Rows from block 8 of a small multi-label image tagger, named by matrix and row number. Rows with one number belong to one neuron. Each number is 200 + 20 x the weight over its row's rms, rounded and kept within 0 to 999. All counts start at 0. After the name is the row's rms in percent of the matrix's.
After each neuron's rows are labels from the 100 images, of 14976, where the neuron reaches its highest value: "colour at peak" is the nearest of a few named colours to the mean colour under the peak. Only what is clearly more common there than usual is listed. The data: dead-leaves pictures: piles of overlapping shapes. In brackets: how many of the 100, against the usual share in percent.
# fc1: MLP up (model.blocks.8.mlp.fc1.weight, 1536x256), inputs 64-127
# fc2: MLP down (model.blocks.8.mlp.fc2.weight, 256x1536, transposed), outputs 64-127

fc1.293,104,211,177,165,224,203,185,198,178,197,224,179,237,202,199,186,198,208,182,172,196,186,205,214,185,183,166,211,197,216,215,168,187,214,213,196,164,191,196,127,211,192,219,207,191,204,202,167,169,183,213,180,234,192,198,167,200,206,196,240,242,235,197,179,238
fc2.293,088,183,202,227,197,239,239,190,186,191,215,204,164,202,229,220,219,190,214,195,173,245,202,164,222,202,221,215,170,189,208,203,237,230,188,230,199,194,183,246,197,206,199,171,217,207,198,196,201,238,185,197,189,223,183,208,195,177,202,198,191,157,181,218,192
colour at peak: blue (32 vs 7.6)

fc1.612,099,193,202,198,209,228,214,200,170,171,194,203,230,191,178,187,216,184,208,201,180,216,195,242,212,166,228,181,205,192,183,199,222,178,233,197,195,230,204,222,271,200,188,188,203,231,214,188,218,173,180,183,205,207,216,219,203,191,212,179,185,235,169,197,211
fc2.612,110,193,173,215,195,187,183,198,207,222,201,181,192,166,222,220,201,187,204,189,231,168,207,216,204,195,191,208,164,200,198,219,202,176,195,216,210,210,190,197,201,176,214,196,142,215,188,216,185,217,221,167,175,192,229,171,202,183,181,235,194,192,216,201,169
colour at peak: purple (25 vs 2.5)

fc1.313,090,223,231,188,193,202,191,188,191,167,190,220,211,232,199,182,187,195,219,160,189,169,227,209,242,188,190,211,204,202,205,185,212,195,182,199,167,208,203,189,204,204,203,162,163,194,250,197,189,182,176,196,153,186,167,213,219,201,219,214,199,191,194,205,173
fc2.313,123,166,194,238,224,226,204,228,203,209,217,163,211,172,173,247,220,206,177,212,206,199,212,202,180,189,222,197,242,202,191,217,207,201,233,215,208,207,181,195,196,209,223,228,207,197,185,185,195,218,189,194,207,206,215,201,216,199,154,206,221,201,201,191,186
colour at peak: brown (74 vs 32.1)

fc1.602,087,192,193,151,193,203,212,191,208,187,174,176,179,194,205,165,196,216,188,179,168,180,161,193,204,207,207,217,203,187,188,180,221,201,217,197,205,211,170,161,239,171,207,266,206,221,201,186,178,193,228,182,204,220,217,207,172,190,169,207,187,198,205,177,232
fc2.602,140,197,167,208,221,208,205,220,240,183,249,180,221,219,177,262,194,156,204,208,208,224,214,195,208,206,194,218,202,198,204,220,176,206,200,224,208,178,177,229,188,192,213,195,164,175,206,217,173,193,203,220,214,184,197,249,200,193,196,212,227,203,190,204,193
colour at peak: blue (60 vs 7.6)

fc1.37,094,186,198,192,238,201,227,203,212,202,194,194,192,200,190,221,193,233,204,208,188,208,205,189,161,226,187,227,201,213,217,237,203,201,231,190,247,196,217,164,216,193,179,196,176,179,226,225,242,232,202,194,210,215,221,184,199,198,247,247,228,182,188,190,189
fc2.37,071,214,230,212,195,215,143,200,163,180,227,180,211,186,221,181,215,192,219,222,190,204,178,193,181,202,164,185,175,166,187,184,222,216,191,197,200,203,215,213,196,195,226,232,202,234,172,184,195,202,177,191,170,218,193,207,219,229,216,201,200,183,186,181,189
colour at peak: black (59 vs 9.7)

fc1.693,091,184,200,217,240,222,164,216,208,180,205,196,192,199,197,246,199,212,228,216,212,222,151,180,213,218,190,207,207,207,208,174,188,193,189,212,183,216,198,194,207,233,212,216,183,175,211,198,206,173,193,203,191,199,205,212,228,192,172,195,163,196,200,220,207
fc2.693,090,205,214,194,190,240,244,210,204,235,211,192,218,197,182,165,191,154,210,197,191,183,217,194,231,241,197,212,167,211,178,218,191,206,212,218,234,179,224,220,176,156,180,213,190,195,189,220,230,196,204,193,202,218,188,206,222,235,183,180,235,202,189,172,196
colour at peak: blue (28 vs 7.6)

fc1.479,091,171,168,219,219,185,225,185,210,222,155,202,187,186,209,197,222,202,227,221,193,212,211,192,200,211,215,195,230,199,209,213,186,207,228,197,204,212,196,230,183,206,180,195,200,211,155,226,244,221,212,161,186,218,203,171,183,223,205,181,216,205,182,243,186
fc2.479,119,186,193,179,175,188,201,183,175,172,190,218,174,216,214,208,205,199,187,225,167,207,224,203,253,200,197,221,209,211,183,201,220,201,189,178,210,216,217,224,185,182,189,224,214,239,222,199,217,165,176,213,227,194,201,208,223,196,167,187,203,169,209,216,203
colour at peak: black (25 vs 9.7)

fc1.455,101,212,224,209,194,234,158,195,198,228,186,211,236,211,195,215,203,187,169,219,213,163,172,181,208,172,198,199,203,236,226,186,203,189,193,204,208,188,216,185,184,205,221,190,209,173,214,215,212,205,214,175,212,189,213,183,179,206,201,234,187,199,209,200,199
fc2.455,136,174,167,152,190,182,237,193,194,204,189,200,202,205,200,208,233,188,202,231,214,208,232,204,181,192,166,202,201,207,197,215,171,229,190,204,214,235,213,206,221,195,187,172,251,199,165,175,208,204,246,227,204,203,179,150,232,184,215,204,193,208,186,212,169
colour at peak: grey (49 vs 24.3)

fc1.208,098,222,228,178,212,223,179,207,205,181,219,186,212,176,193,213,225,205,188,220,172,192,173,196,212,183,231,199,207,227,188,207,179,170,222,210,188,208,211,190,164,241,192,187,161,177,219,215,204,193,168,249,164,200,194,214,196,192,210,222,201,188,193,192,223
fc2.208,140,194,157,213,159,187,255,192,192,163,191,248,196,198,200,204,170,176,213,215,192,239,197,196,190,195,213,227,208,189,196,195,210,206,194,197,196,203,224,211,201,212,167,199,213,191,187,203,170,217,194,200,221,214,186,204,174,190,186,149,186,218,212,213,201
colour at peak: brown (71 vs 32.1)

fc1.490,098,207,193,190,255,185,223,175,202,215,186,217,194,210,217,207,179,198,199,227,172,185,162,221,237,167,196,191,260,215,190,202,183,196,215,189,214,169,190,148,200,191,206,225,190,200,200,197,208,173,144,181,198,196,222,219,210,165,220,213,219,219,221,167,188
fc2.490,061,192,180,196,186,226,203,202,206,209,180,233,155,208,221,222,214,198,194,173,210,205,175,184,168,198,191,194,149,189,197,221,206,184,161,214,206,202,191,253,202,194,221,183,206,162,216,233,155,197,238,223,222,209,211,192,190,233,212,225,179,177,182,172,188
colour at peak: grey (50 vs 24.3)

fc1.106,107,169,201,202,201,201,201,195,217,157,201,163,220,198,185,201,216,188,209,234,211,231,179,213,203,186,227,244,227,177,180,186,190,194,225,224,258,161,210,206,222,218,185,126,200,213,190,189,182,209,176,185,211,202,215,179,224,205,210,238,210,199,190,216,215
fc2.106,081,214,211,245,197,190,216,165,190,233,193,222,206,196,179,229,193,218,200,196,216,195,230,232,218,180,225,174,223,194,209,216,201,170,171,191,167,243,209,178,168,221,207,196,198,206,168,204,208,183,224,219,218,223,207,212,200,187,189,216,176,222,216,211,206
colour at peak: brown (63 vs 32.1)

fc1.604,087,209,180,176,205,233,193,230,234,186,174,209,210,177,185,202,181,201,226,184,175,201,156,200,167,175,195,209,213,215,187,193,218,189,247,175,190,182,217,196,221,198,204,173,210,190,198,194,223,195,213,213,219,191,205,217,176,243,175,175,205,181,180,211,168
fc2.604,079,191,200,220,198,231,188,192,209,227,201,174,214,209,203,217,177,193,213,204,158,216,169,219,198,138,204,202,165,191,223,188,205,179,214,205,213,186,221,164,194,214,168,204,201,188,197,223,202,211,205,215,233,206,227,208,226,198,197,217,173,250,176,194,188
colour at peak: pink (31 vs 8.7)

fc1.526,097,219,216,234,205,199,178,229,207,195,198,185,224,200,217,200,214,209,198,203,185,209,196,197,218,201,205,192,234,146,163,202,216,212,224,204,206,223,204,208,185,183,248,187,195,210,164,163,181,194,182,210,208,208,215,162,224,223,242,181,226,194,192,240,171
fc2.526,068,186,188,190,199,189,244,206,202,209,205,235,211,197,200,194,207,224,190,193,177,193,198,197,193,194,196,212,213,238,207,215,176,206,190,173,225,157,183,162,175,238,180,208,193,184,209,177,200,213,243,153,200,189,211,193,199,187,192,204,187,217,183,204,164
colour at peak: grey (57 vs 24.3)

fc1.759,098,208,215,162,195,226,211,200,172,164,194,214,234,183,206,175,210,207,206,183,193,224,180,208,211,189,183,205,235,187,191,202,164,173,196,200,219,202,184,191,199,213,142,188,180,160,234,171,178,203,197,225,200,193,187,207,200,171,219,214,216,211,189,180,231
fc2.759,099,178,191,222,168,179,199,198,205,199,192,194,167,184,195,201,199,187,192,214,242,187,192,183,216,199,197,214,250,208,196,158,191,195,197,205,193,221,218,211,184,224,211,198,215,224,156,194,195,165,164,170,210,207,207,163,195,238,175,200,198,211,212,222,190
colour at peak: brown (68 vs 32.1); black (27 vs 9.7)

fc1.379,105,235,202,175,190,211,194,173,211,222,168,181,203,229,200,203,158,220,192,212,164,180,206,194,200,209,186,165,227,172,211,191,202,214,188,153,214,158,198,199,211,183,195,184,168,170,238,215,209,199,215,206,191,210,209,193,230,200,250,188,211,245,216,181,213
fc2.379,079,142,183,208,200,209,209,217,175,190,214,224,184,218,189,202,210,177,191,188,196,183,160,202,203,209,210,195,243,231,205,199,186,195,168,226,167,223,203,217,199,208,194,237,246,209,176,205,209,201,206,192,228,204,187,195,194,212,171,187,162,160,233,199,228
colour at peak: grey (52 vs 24.3); pink (26 vs 8.7)

fc1.682,095,212,178,208,215,202,206,179,194,240,195,209,195,177,194,204,202,187,209,200,219,196,195,222,206,198,178,180,186,222,222,189,151,218,211,215,202,189,236,182,198,218,204,178,216,179,215,150,204,218,233,234,203,163,183,198,202,201,230,241,157,192,189,197,229
fc2.682,089,205,221,185,202,216,220,219,172,181,187,234,215,222,194,183,218,226,218,234,213,191,190,208,194,195,214,211,200,209,182,199,195,197,192,186,198,209,175,229,183,190,162,178,210,189,181,199,209,198,209,209,210,193,195,172,190,162,190,178,198,236,203,198,175
colour at peak: grey (49 vs 24.3)

fc1.497,109,185,240,189,226,193,208,221,224,175,204,190,167,218,249,201,177,213,205,191,169,213,210,203,200,233,225,176,173,178,170,201,225,192,205,171,214,186,185,230,214,196,191,189,216,209,220,222,193,185,179,200,191,208,211,176,216,249,218,199,235,178,227,193,233
fc2.497,082,209,185,240,203,203,195,198,160,219,197,208,204,210,155,167,198,180,191,220,196,171,191,205,212,188,198,190,215,236,225,194,167,219,206,263,176,191,213,161,194,206,203,204,196,178,215,197,224,200,209,196,231,175,201,256,206,155,191,200,180,207,211,182,184
colour at peak: grey (50 vs 24.3)

fc1.237,101,206,199,186,191,213,192,222,197,171,193,229,240,176,203,233,184,232,177,172,210,232,204,203,191,211,205,218,201,184,192,207,200,193,195,193,181,211,198,250,232,192,200,181,195,181,234,191,220,210,203,193,236,225,206,207,216,225,198,187,205,217,187,192,165
fc2.237,157,227,207,225,198,202,181,200,204,204,195,172,195,201,202,179,189,171,204,193,186,221,211,207,191,200,162,221,232,195,230,194,198,202,206,222,187,207,200,181,179,189,229,195,212,212,164,223,170,230,203,204,181,189,205,204,173,133,185,225,194,207,183,198,216
colour at peak: purple (26 vs 2.5)

fc1.99,098,218,176,177,206,206,173,194,216,200,187,195,193,192,177,184,178,237,210,232,176,229,198,214,188,215,195,212,179,177,223,213,207,196,219,171,223,176,196,237,207,201,173,212,195,186,214,150,218,181,231,188,199,219,188,194,187,195,197,181,189,219,228,233,220
fc2.99,077,224,239,208,181,205,193,200,204,186,224,220,204,215,180,219,187,171,174,186,228,206,223,194,191,192,196,209,185,242,213,212,242,226,154,190,171,204,186,180,202,255,229,178,185,203,185,188,208,198,198,207,197,201,180,203,207,221,206,186,226,188,201,200,222
colour at peak: pink (37 vs 8.7)

fc1.388,101,182,240,218,240,199,181,210,199,205,197,159,226,232,212,196,212,194,178,189,206,180,206,239,191,199,194,204,192,218,177,186,188,153,203,215,229,218,186,158,230,195,199,177,207,184,207,198,183,198,221,178,198,197,160,196,186,211,210,201,204,184,204,211,204
fc2.388,091,208,146,201,163,146,224,215,192,191,223,228,158,175,216,208,177,193,200,190,215,234,187,178,162,193,217,179,210,216,217,191,224,210,204,189,211,182,207,223,172,208,189,201,187,206,230,190,208,178,164,209,209,183,229,219,184,198,205,207,236,235,199,189,190
colour at peak: grey (54 vs 24.3)

fc1.615,107,195,200,200,212,202,237,192,178,198,174,174,168,230,194,234,183,201,226,194,197,199,193,167,192,207,223,206,220,216,188,213,227,191,193,226,185,198,194,224,211,193,222,201,197,196,188,186,213,220,197,192,206,213,226,208,202,169,175,188,188,172,230,212,208
fc2.615,089,210,191,204,226,188,181,205,223,198,207,227,216,203,199,179,215,184,211,220,187,195,205,219,232,191,190,189,214,142,215,190,183,199,195,186,219,211,204,242,165,186,198,212,182,201,182,231,192,228,194,213,189,199,217,192,207,212,218,179,217,180,204,201,195
colour at peak: blue (25 vs 7.6)

fc1.563,115,184,224,220,211,212,190,222,238,163,172,191,212,190,192,155,208,208,199,176,175,199,172,204,225,228,215,182,250,163,193,190,208,164,219,221,185,198,211,173,189,229,178,214,190,169,193,216,213,183,189,190,199,181,210,213,186,228,165,214,174,230,171,230,190
fc2.563,063,185,193,210,215,206,210,194,193,191,238,235,206,208,199,215,213,179,189,204,201,200,181,208,193,186,158,194,145,174,183,214,236,202,170,195,212,209,213,195,197,202,208,217,213,182,202,206,184,207,204,231,204,200,208,166,207,205,209,211,214,141,194,188,198
colour at peak: pink (34 vs 8.7)

fc1.241,103,191,210,165,206,209,173,210,188,159,185,224,221,222,204,181,204,185,199,219,203,227,168,206,228,213,177,208,198,174,209,167,205,209,203,189,182,224,198,174,170,184,200,186,169,170,191,244,189,188,173,180,215,208,213,155,207,231,180,172,205,192,205,220,224
fc2.241,075,210,199,214,186,211,217,192,214,205,217,163,206,153,187,228,245,216,192,202,191,205,210,212,238,161,202,219,177,211,189,184,201,185,219,208,210,192,201,222,234,203,177,207,225,209,219,158,205,211,215,197,182,203,159,214,210,154,241,226,200,210,205,170,221
colour at peak: blue (30 vs 7.6)

fc1.262,108,194,184,196,178,239,195,188,195,214,198,216,221,219,201,182,217,185,183,190,194,181,214,217,218,177,223,202,215,190,213,198,185,183,204,209,219,210,184,225,202,260,191,238,206,168,186,205,188,219,172,195,185,189,184,226,178,170,193,196,153,209,240,205,192
fc2.262,068,195,210,211,237,196,193,212,179,214,221,205,196,167,175,242,170,207,217,221,216,229,195,194,172,234,184,168,181,174,192,185,193,208,194,196,200,205,189,215,189,160,202,202,223,224,224,243,190,215,248,195,189,203,204,165,209,224,209,184,194,192,168,220,209
colour at peak: grey (56 vs 24.3)

fc1.390,088,207,225,197,196,212,211,178,180,200,178,217,228,215,215,164,176,183,198,205,183,174,199,193,188,175,205,165,166,168,240,204,190,177,162,201,189,168,183,167,229,186,183,160,200,182,242,186,222,201,176,186,178,171,178,203,187,252,238,217,216,176,233,232,176
fc2.390,136,169,185,195,211,218,175,221,217,190,233,176,167,211,191,230,229,200,201,198,216,215,214,195,230,211,201,211,181,213,159,228,207,233,200,219,224,199,198,231,174,229,216,230,160,239,209,198,229,214,190,208,196,209,222,211,214,225,172,173,218,158,215,174,198
colour at peak: brown (84 vs 32.1)

fc1.429,092,209,183,216,200,199,208,175,189,183,208,216,184,172,237,178,197,178,222,169,190,168,204,186,264,220,215,177,199,216,253,218,204,233,210,168,216,213,229,222,209,215,238,189,215,236,200,186,208,215,180,195,192,196,205,186,217,213,207,184,199,206,223,184,192
fc2.429,132,182,212,202,219,193,211,222,198,192,218,172,203,192,172,228,199,190,191,208,229,194,222,215,181,191,191,235,214,177,223,185,167,185,194,239,188,206,170,178,233,195,230,224,209,193,203,196,225,206,216,177,201,224,218,213,224,191,182,222,192,191,231,216,182
colour at peak: brown (81 vs 32.1)

fc1.305,091,224,237,184,174,216,192,209,191,219,217,193,200,168,149,217,163,196,204,219,202,180,194,172,200,194,186,195,193,213,167,237,200,210,180,180,151,217,176,226,217,171,176,211,212,258,199,197,190,197,200,190,206,212,178,140,207,191,214,224,186,205,178,192,213
fc2.305,094,165,182,160,190,181,186,210,187,223,191,204,213,215,210,183,204,226,224,215,210,187,164,191,204,216,177,197,203,225,223,199,223,199,209,191,216,211,218,187,192,221,202,241,219,180,181,194,203,184,204,203,220,230,231,207,194,201,183,178,208,189,202,207,201
colour at peak: grey (62 vs 24.3)

fc1.285,106,196,187,197,268,222,202,231,178,182,180,158,225,180,189,191,197,213,190,218,233,192,201,184,210,187,192,201,209,199,210,197,188,192,207,203,146,200,185,224,187,190,207,183,212,159,209,198,232,209,217,213,185,181,181,183,173,176,179,225,196,201,165,216,179
fc2.285,078,182,225,208,195,211,209,179,221,162,176,184,204,226,202,190,209,198,227,189,193,201,203,220,210,192,160,189,212,165,171,237,203,180,195,172,225,193,207,198,189,226,196,162,177,206,209,226,213,224,224,172,203,212,251,219,191,195,212,179,193,212,228,176,240
colour at peak: pink (25 vs 8.7)

fc1.281,105,186,186,200,179,173,181,211,228,205,187,199,206,191,193,226,192,220,206,213,198,195,159,195,207,202,229,190,224,161,204,181,203,189,198,189,196,210,196,209,183,171,195,229,207,214,220,195,214,188,189,191,176,191,209,223,230,181,208,240,201,180,206,233,198
fc2.281,094,198,195,203,198,217,183,216,183,227,195,195,178,177,180,203,185,185,224,193,191,195,220,206,181,190,189,235,185,199,203,226,227,199,204,193,206,198,151,197,236,221,215,200,175,212,190,178,160,216,195,180,204,213,213,193,175,243,167,177,220,194,205,196,201
colour at peak: pink (36 vs 8.7)

fc1.393,099,216,191,181,209,173,189,202,171,220,213,193,169,170,216,161,185,194,203,184,188,196,186,228,227,229,211,205,210,189,228,168,216,217,169,190,207,183,214,217,166,201,199,191,213,214,176,172,180,207,200,186,176,214,195,198,221,196,187,200,233,196,218,182,217
fc2.393,121,216,239,206,198,169,212,208,225,198,206,177,207,228,204,224,181,229,227,235,221,198,249,197,207,203,169,183,211,223,191,205,165,199,239,196,190,203,169,180,231,217,193,192,201,193,224,214,196,189,198,199,205,182,194,197,186,202,219,217,242,200,207,207,180
colour at peak: brown (67 vs 32.1)

fc1.52,093,241,169,163,196,205,170,198,216,195,153,181,177,200,183,190,186,208,185,194,204,203,155,188,227,174,226,182,238,190,175,205,197,186,212,178,217,183,202,203,192,202,209,166,231,209,182,167,223,168,215,213,198,199,205,194,188,205,147,226,212,176,176,225,194
fc2.52,173,177,212,206,217,198,188,224,226,197,209,196,193,194,197,200,233,240,152,207,232,208,214,195,141,176,168,217,185,196,188,196,199,224,210,200,206,207,197,215,163,234,187,247,169,210,218,184,194,184,217,216,167,231,247,245,217,185,215,211,202,218,212,207,159
colour at peak: pink (48 vs 8.7)

fc1.494,103,209,187,187,161,224,211,201,194,207,188,203,209,178,199,185,217,201,202,235,215,208,180,200,211,167,226,182,194,202,184,214,202,201,164,218,166,209,202,220,194,186,166,225,198,188,203,206,214,181,205,189,184,155,194,179,231,206,168,179,221,222,186,214,160
fc2.494,080,205,220,208,205,207,195,191,192,210,196,173,251,239,169,213,210,199,191,174,212,225,221,201,188,221,176,232,229,213,210,193,190,172,255,196,214,194,215,175,184,212,178,177,170,211,189,167,169,205,203,178,180,221,220,207,198,193,203,232,184,187,202,197,188
colour at peak: brown (60 vs 32.1)

fc1.630,095,190,190,193,216,200,199,160,227,207,195,210,209,202,215,241,187,209,231,149,201,209,208,196,192,215,185,177,246,203,198,210,247,148,212,180,159,199,214,180,204,187,195,208,188,201,246,208,176,211,154,188,172,142,191,219,181,210,182,212,195,233,214,214,201
fc2.630,066,195,199,192,172,221,170,238,173,199,188,207,184,179,190,177,204,191,185,201,216,184,204,193,187,203,208,202,152,219,197,217,200,202,212,217,243,199,194,179,200,207,211,202,215,238,207,157,157,181,189,204,205,190,201,183,205,153,218,180,209,194,199,190,199
colour at peak: blue (30 vs 7.6)

fc1.633,096,219,187,182,238,218,188,163,196,217,194,174,190,207,222,198,208,215,186,164,190,183,220,228,188,191,226,187,216,214,223,208,185,228,170,160,212,183,209,215,169,209,238,212,226,205,201,165,240,196,199,187,197,177,145,194,167,163,179,189,221,200,207,184,196
fc2.633,070,208,196,203,193,222,160,210,190,231,242,225,198,194,164,212,177,180,234,212,156,181,209,173,192,197,211,211,171,223,197,180,177,187,188,221,167,196,205,195,189,194,214,224,190,212,208,238,216,243,218,215,159,218,215,229,217,213,216,212,182,203,223,210,227
colour at peak: brown (65 vs 32.1)

fc1.61,108,187,220,184,203,200,170,173,198,193,194,166,237,187,211,183,178,192,180,204,174,175,162,204,216,202,186,218,185,222,217,208,215,172,213,154,195,166,207,190,180,205,239,221,237,190,188,178,202,175,191,213,193,197,237,219,207,215,201,198,192,217,192,194,214
fc2.61,063,225,194,187,200,208,228,217,203,183,209,230,160,193,185,201,221,197,212,218,224,179,192,179,208,171,191,207,181,182,207,211,196,236,223,235,224,210,226,230,223,222,180,205,181,189,212,208,187,221,195,172,190,212,186,205,201,210,213,226,227,176,205,178,187
colour at peak: brown (70 vs 32.1)

fc1.325,087,231,228,200,217,218,187,209,231,223,219,226,165,204,179,176,239,173,216,229,225,199,190,205,208,182,224,216,197,166,211,212,210,196,204,202,199,186,208,212,202,198,211,151,194,202,189,232,202,179,222,179,195,198,199,218,210,183,182,194,214,193,214,220,181
fc2.325,079,182,171,174,186,219,196,196,217,183,208,221,179,192,201,204,186,190,221,194,206,235,173,183,202,171,182,190,186,181,203,219,156,225,216,199,213,217,164,204,194,184,197,180,211,178,245,182,190,190,189,197,227,183,169,181,182,181,212,225,199,218,176,201,202
colour at peak: white (29 vs 2); pink (29 vs 8.7)

fc1.595,114,218,180,182,158,181,211,192,182,217,194,204,231,214,222,201,203,222,205,182,184,179,190,227,184,196,210,177,196,175,178,230,220,189,201,217,195,220,189,211,183,201,220,197,222,164,185,221,184,171,206,184,204,191,160,209,213,215,207,206,217,173,173,200,192
fc2.595,103,185,241,173,204,224,201,211,237,191,186,177,161,151,181,217,205,185,246,217,218,192,203,184,220,224,210,217,195,216,189,220,187,188,194,155,166,203,175,180,196,224,207,207,189,211,197,164,202,234,191,196,220,219,203,227,189,172,184,246,181,220,191,212,211
colour at peak: pink (26 vs 8.7)

fc1.323,101,187,204,188,205,173,223,173,180,160,183,172,223,238,159,171,195,206,208,199,222,211,216,219,190,179,172,214,196,187,189,183,224,208,241,210,199,239,202,186,194,214,219,188,187,213,219,166,182,183,196,215,208,194,222,203,205,187,203,187,187,202,165,193,201
fc2.323,074,208,217,216,213,202,194,216,171,216,217,205,199,189,210,182,200,177,207,188,176,227,173,199,199,205,188,207,194,183,238,200,216,219,193,185,215,186,230,239,191,226,176,216,214,200,167,221,219,203,191,172,189,174,179,200,181,214,186,156,235,178,222,225,188
colour at peak: black (30 vs 9.7)